From a checkpoint of a small sound classifier: held-out accuracy 96%.
Rows from block 4, named by matrix and row number. Rows with one number belong to one channel. Each number is 200 + 30 x the weight over the matrix's rms, rounded and kept within 0 to 999. All counts start at 0.
# filt: filter width-5 conv, dilation 16 (model.blocks.4.filt.weight, 320x320x5), inputs 250-274, a 5 kernel for each
# gate: gate width-5 conv, dilation 16 (model.blocks.4.gate.weight, 320x320x5), inputs 250-274, a 5 kernel for each
filt.224,182,164,159,234,178,174,170,188,203,232,263,162,169,166,168,209,235,243,233,199,240,215,171,183,242,178,202,182,207,200,208,204,217,197,218,205,187,216,132,155,194,188,255,159,255,195,186,245,226,163,217,228,200,223,193,185,225,247,175,163,252,235,213,129,227,219,214,203,200,221,176,205,276,163,182,191,131,150,219,214,197,224,211,178,204,188,196,143,231,228,180,170,152,261,148,213,196,176,188,196,245,208,250,160,145,178,239,210,163,190,226,195,197,211,175,227,212,180,144,168,205,190,139,208,247
filt.225,177,226,179,225,156,184,162,241,164,199,194,181,197,180,164,186,202,179,278,257,147,197,235,220,182,214,233,169,199,185,189,185,172,174,196,130,241,226,187,211,206,229,196,205,179,171,182,150,188,234,217,237,148,160,193,180,199,220,167,220,192,187,146,156,187,181,174,217,202,209,208,161,195,182,191,221,165,255,199,218,199,200,181,226,183,215,192,174,234,207,204,215,172,191,206,203,225,199,208,232,189,251,183,204,207,214,198,181,211,267,199,200,167,216,202,145,211,275,183,185,209,218,200,195,247
filt.226,171,204,181,175,179,230,166,134,229,227,202,214,134,202,208,205,199,136,236,195,243,188,204,192,154,167,168,162,215,225,249,205,182,181,194,194,241,239,247,202,171,246,185,164,246,210,187,197,205,239,184,222,213,179,155,173,189,184,224,218,182,238,268,200,159,200,223,164,273,220,186,193,182,213,182,189,185,211,138,156,203,203,206,168,173,239,162,166,236,197,170,210,196,216,209,184,185,172,222,185,183,203,182,228,194,175,225,232,138,177,213,198,176,199,159,200,199,205,254,216,187,222,214,235,235
filt.227,226,199,199,176,175,197,152,213,216,205,192,237,206,188,189,218,187,201,226,204,206,229,224,166,210,189,175,166,159,186,173,201,217,219,168,199,182,227,171,163,190,208,226,167,131,209,209,179,185,214,180,146,146,212,154,184,201,203,164,187,186,153,151,217,203,204,202,135,200,233,224,235,249,140,246,244,221,197,176,186,233,192,196,205,164,223,218,163,127,181,179,216,165,215,191,191,208,207,201,204,224,210,209,155,207,194,190,190,180,178,238,156,206,254,186,215,200,234,203,187,197,142,187,153,236
filt.228,202,182,215,210,238,179,144,240,184,179,187,191,211,212,257,225,184,282,198,154,222,276,180,199,169,187,214,230,216,216,179,191,196,219,211,191,188,161,172,191,232,208,197,228,215,232,185,195,243,176,250,188,166,221,205,193,193,234,198,166,184,269,212,186,197,200,224,200,206,152,162,236,160,211,220,213,220,261,223,155,223,157,249,220,244,187,207,261,190,201,215,240,204,191,271,228,199,237,186,187,203,177,247,191,240,186,173,213,228,235,218,221,238,205,204,220,203,182,177,198,199,208,171,179,188
filt.229,204,221,178,191,165,202,188,211,204,197,204,239,229,174,209,192,177,201,169,184,226,198,183,176,239,210,176,182,181,158,181,185,207,151,173,201,219,167,183,206,194,189,184,201,188,189,205,186,145,136,208,182,197,212,212,184,176,211,218,217,249,214,186,169,234,160,194,161,210,211,175,191,169,237,247,187,220,158,173,161,197,228,193,232,228,215,225,245,148,147,211,200,192,224,263,215,196,121,158,227,228,226,177,201,207,173,208,202,204,138,189,212,149,196,175,229,197,191,181,193,171,244,187,199,202
filt.230,176,224,234,222,183,235,212,210,211,216,185,195,222,173,203,221,234,162,201,187,217,216,201,184,181,209,179,183,251,218,175,219,169,264,197,185,213,186,229,265,210,225,255,236,210,206,190,232,186,125,199,219,223,200,168,209,226,170,231,236,163,212,196,222,135,202,167,191,214,229,200,215,170,245,239,198,184,180,174,182,203,219,169,274,227,187,190,211,224,179,175,195,242,212,214,224,238,187,228,203,191,220,210,216,213,229,134,220,202,250,199,149,179,159,216,205,204,180,226,222,219,233,260,208,165
filt.231,200,214,284,200,221,201,213,194,229,167,183,173,174,228,267,214,181,209,216,214,214,162,193,238,218,218,207,189,185,192,169,191,199,204,242,201,204,226,211,194,185,193,186,204,213,202,186,203,138,161,189,174,205,162,188,176,175,177,249,204,206,206,231,188,166,168,176,185,165,142,175,159,122,211,180,171,166,146,203,268,202,210,183,187,228,193,216,200,193,228,188,177,247,192,175,188,230,155,201,220,167,182,220,194,192,185,173,204,176,214,203,184,191,175,177,179,204,205,153,174,228,205,189,172,206
filt.232,177,221,217,209,216,237,176,213,201,172,220,166,144,238,193,228,194,127,212,182,206,214,183,180,238,188,204,153,189,214,188,193,223,208,162,194,201,214,231,211,241,187,272,191,217,202,221,234,257,174,185,128,192,182,180,190,201,241,184,171,200,236,154,213,150,191,217,227,204,209,213,224,170,194,236,178,183,155,167,183,192,182,225,171,231,210,163,225,197,175,220,203,184,170,171,180,284,196,193,208,170,227,218,183,245,202,163,191,242,205,204,216,252,149,238,238,223,260,191,218,219,225,171,183,181
filt.233,204,255,185,196,237,181,192,191,269,239,175,238,145,258,230,210,199,212,180,215,243,214,271,175,165,208,212,167,181,233,203,223,180,201,190,162,205,157,239,211,239,186,211,179,197,200,221,233,189,222,186,205,241,226,222,183,196,192,217,228,234,274,179,194,141,183,221,230,169,191,179,201,145,175,207,201,171,224,227,185,155,160,221,219,183,205,199,210,205,220,196,200,277,164,204,234,148,178,279,199,188,193,189,220,212,194,200,248,229,182,196,271,127,170,199,222,239,213,149,185,226,240,172,174,159
filt.234,198,229,231,224,196,202,209,163,189,156,242,212,204,210,166,174,202,126,178,228,187,170,189,192,193,197,165,162,187,134,196,201,205,193,206,218,200,211,168,170,198,222,158,248,180,223,220,183,221,255,191,196,169,219,165,219,192,225,179,184,190,182,188,255,242,190,168,208,182,205,172,212,156,171,215,186,227,185,236,203,231,195,235,232,220,170,165,148,202,176,250,209,197,203,184,244,214,219,181,146,219,163,216,263,121,194,159,185,244,265,247,185,209,289,216,182,181,191,211,187,209,247,158,203,170
filt.235,217,191,204,208,243,215,206,247,165,199,191,213,185,251,161,190,224,207,152,204,204,248,146,165,192,177,162,146,181,210,180,181,176,184,235,177,212,246,213,174,189,207,231,246,199,171,240,205,227,206,183,251,175,253,175,198,202,220,175,246,190,260,219,211,213,197,176,166,198,205,172,127,184,273,269,216,176,217,215,155,163,204,199,177,203,204,252,178,160,151,168,176,173,209,205,222,163,256,178,141,143,163,216,199,161,214,158,137,250,121,202,229,176,217,240,200,124,173,190,250,224,178,146,161,210
filt.236,175,186,222,177,242,215,180,219,159,187,230,186,158,125,186,181,210,175,239,274,189,220,198,227,210,174,202,214,229,220,191,213,147,189,179,204,149,168,152,217,181,196,216,197,205,194,189,163,167,204,173,144,248,152,211,187,169,161,211,242,169,188,174,180,164,201,185,145,221,188,152,190,189,205,224,230,164,168,226,201,204,208,175,237,214,207,173,251,175,225,181,179,161,209,257,149,167,172,230,196,192,194,159,240,212,193,213,234,193,184,161,163,193,173,207,202,259,209,179,196,200,185,184,196,235
gate.224,185,189,237,205,244,193,198,169,168,221,189,218,222,239,157,217,154,206,172,180,150,197,219,234,176,196,179,152,196,198,245,220,205,181,161,165,168,198,190,227,207,247,190,178,158,203,229,195,206,207,216,228,154,210,213,211,222,257,172,207,172,205,217,234,236,163,208,183,203,185,224,213,194,211,222,178,192,202,228,164,178,195,219,242,211,253,230,203,201,163,175,168,229,200,214,173,161,180,210,247,228,202,251,241,180,199,243,206,219,222,178,256,163,193,231,197,254,197,187,190,187,186,168,187,172
gate.225,205,130,193,233,184,182,210,124,195,235,203,188,239,202,226,223,207,231,195,215,186,221,186,215,179,233,225,201,223,182,213,187,209,211,222,150,139,188,183,224,233,175,214,209,205,185,221,185,207,213,169,169,163,210,213,169,204,166,203,199,225,250,204,133,227,195,220,198,194,199,204,257,215,168,224,199,209,177,168,123,214,205,171,138,204,170,239,220,195,242,222,247,150,233,201,225,210,189,233,189,189,207,152,176,181,247,223,165,231,172,181,193,181,186,207,216,157,228,185,234,195,257,208,244,195
gate.226,196,145,185,234,224,181,181,221,170,210,163,224,155,223,161,141,187,189,185,310,211,226,170,192,188,223,210,193,273,207,206,213,208,167,159,209,191,209,175,215,202,201,165,216,204,174,198,179,169,184,189,213,241,219,183,212,257,155,225,126,175,152,179,159,170,211,222,165,187,155,217,240,215,129,186,249,208,169,170,225,221,158,199,249,234,193,180,153,221,206,230,235,212,263,178,185,213,236,188,227,219,216,174,251,218,231,210,127,160,177,216,160,201,249,219,178,139,160,196,195,217,196,214,198,199
gate.227,192,166,230,210,211,187,124,238,264,172,216,207,207,151,196,211,204,252,188,168,212,214,231,214,205,211,164,192,183,232,198,183,204,192,239,196,248,199,236,176,235,227,169,221,186,169,197,230,209,248,187,182,171,196,211,165,205,170,222,196,208,197,157,180,219,203,243,188,217,203,216,210,180,221,224,185,233,203,195,209,210,146,204,260,241,162,241,204,253,207,204,219,127,244,220,198,174,191,172,181,213,192,176,222,226,173,207,167,249,285,189,204,201,178,189,255,212,201,173,205,190,199,216,190,199
gate.228,186,205,169,197,187,223,174,133,151,172,180,154,223,221,238,174,195,192,196,243,199,213,177,227,204,204,172,202,222,217,209,188,230,178,236,179,183,185,280,241,202,167,181,155,203,184,246,251,240,226,240,258,166,212,244,189,183,166,163,163,193,216,241,174,212,191,154,173,189,169,167,141,170,196,147,177,195,225,174,159,209,219,217,200,194,200,207,172,227,202,175,250,192,137,218,168,201,223,213,173,167,185,168,141,201,228,180,191,191,181,187,169,179,173,202,213,201,219,211,238,195,213,172,217,192
gate.229,216,166,252,176,215,144,171,180,233,146,229,144,193,194,134,175,206,182,238,176,172,212,249,132,172,233,222,241,279,156,190,215,213,228,171,254,224,168,202,211,227,235,177,162,210,217,217,192,193,215,199,189,184,221,230,217,211,185,181,175,234,243,193,179,134,221,214,162,212,205,217,223,170,200,173,221,216,203,175,168,214,224,202,143,213,192,224,172,187,177,233,183,124,201,206,215,234,181,170,244,159,204,192,182,284,224,229,138,244,209,194,192,197,145,242,171,211,221,183,221,207,223,174,188,189
gate.230,138,240,176,221,172,207,189,161,226,201,194,198,227,249,190,227,227,196,160,251,166,209,163,214,195,216,162,185,234,208,189,229,217,196,181,160,195,286,191,253,233,162,247,171,203,182,205,214,165,206,193,235,229,189,169,201,170,219,218,217,191,236,242,177,171,208,203,171,218,159,228,194,205,204,186,221,199,265,168,235,213,216,157,166,172,156,249,245,97,210,214,202,264,217,247,214,246,151,206,226,182,208,226,159,212,195,217,156,254,243,212,225,156,216,185,156,214,164,132,204,181,175,200,203,204
gate.231,206,185,187,186,158,173,136,198,194,183,223,184,157,182,205,208,215,217,108,203,190,241,159,160,175,194,186,298,219,159,206,172,139,185,219,185,188,212,156,255,185,177,254,212,197,201,200,200,208,195,197,226,181,210,171,240,168,189,206,134,210,184,234,192,158,173,223,165,166,187,214,193,179,186,185,230,147,141,215,177,207,215,192,188,207,194,195,213,249,182,200,211,165,205,203,229,199,187,160,158,207,225,169,173,123,204,183,106,168,224,259,254,211,150,177,193,169,260,201,233,223,158,184,177,181
gate.232,193,189,179,182,183,161,210,197,188,179,237,217,199,279,202,185,194,111,205,152,276,216,169,200,229,148,216,203,261,186,175,220,222,220,178,215,225,186,225,213,223,209,164,158,208,192,187,265,189,182,227,225,170,166,148,228,219,158,235,222,227,173,145,255,181,249,169,190,206,200,185,161,185,223,237,183,197,203,185,187,192,230,206,188,206,263,224,164,234,169,179,169,166,166,227,206,191,165,214,230,214,158,186,191,236,226,266,180,243,201,217,238,207,177,223,172,193,192,203,199,208,203,216,209,217
gate.233,196,220,194,213,187,206,218,170,226,171,213,214,186,218,180,146,173,166,209,160,201,226,276,188,185,121,155,222,199,249,196,189,164,224,244,257,203,171,180,188,157,176,154,132,188,214,174,221,225,167,231,151,172,197,220,198,219,170,237,228,179,258,165,208,202,223,240,188,213,159,168,208,183,260,222,195,220,173,224,180,224,204,204,234,157,199,195,171,167,188,203,263,177,195,297,177,185,184,227,217,199,238,169,169,216,147,215,198,192,222,191,197,184,166,154,191,245,265,165,188,177,224,214,252,192
gate.234,207,200,181,215,210,206,174,211,183,167,190,205,195,227,233,194,248,233,197,230,196,168,224,175,195,222,211,230,207,201,169,239,193,183,160,200,203,181,189,191,238,218,164,218,140,188,236,217,193,208,194,226,205,153,238,201,212,153,190,173,211,265,184,173,244,206,205,142,149,226,169,201,180,153,197,179,184,241,220,191,213,236,213,220,225,192,179,219,190,242,244,214,204,213,200,232,218,240,222,176,196,175,160,197,205,206,221,200,145,218,215,198,209,216,253,250,203,114,235,196,222,219,219,177,172
gate.235,211,196,230,223,229,212,204,175,183,189,236,185,200,157,153,186,260,221,263,204,190,188,233,251,208,200,238,175,151,205,204,197,246,189,172,213,176,259,146,206,225,222,193,221,186,175,160,133,182,200,202,189,188,181,233,229,184,245,183,209,166,183,152,221,198,203,172,172,163,226,170,172,185,256,187,213,167,207,175,237,165,226,239,193,188,216,194,206,209,228,226,227,199,190,187,201,155,136,186,248,194,151,206,189,218,172,145,220,200,200,204,182,177,190,229,224,207,247,196,214,194,188,152,169,174
gate.236,214,232,169,135,161,168,248,196,229,192,198,258,169,213,167,214,153,238,168,213,190,163,223,224,237,174,188,182,230,205,236,203,242,195,229,240,184,132,127,179,251,227,171,234,151,197,213,135,219,197,208,205,174,224,209,221,204,239,167,208,171,221,214,198,223,208,206,211,175,174,199,203,203,205,214,155,174,224,238,176,187,172,238,199,208,195,217,215,198,208,151,184,174,206,217,213,189,242,208,179,186,197,201,216,223,217,223,192,175,208,208,197,137,244,231,193,151,149,168,205,200,196,182,182,236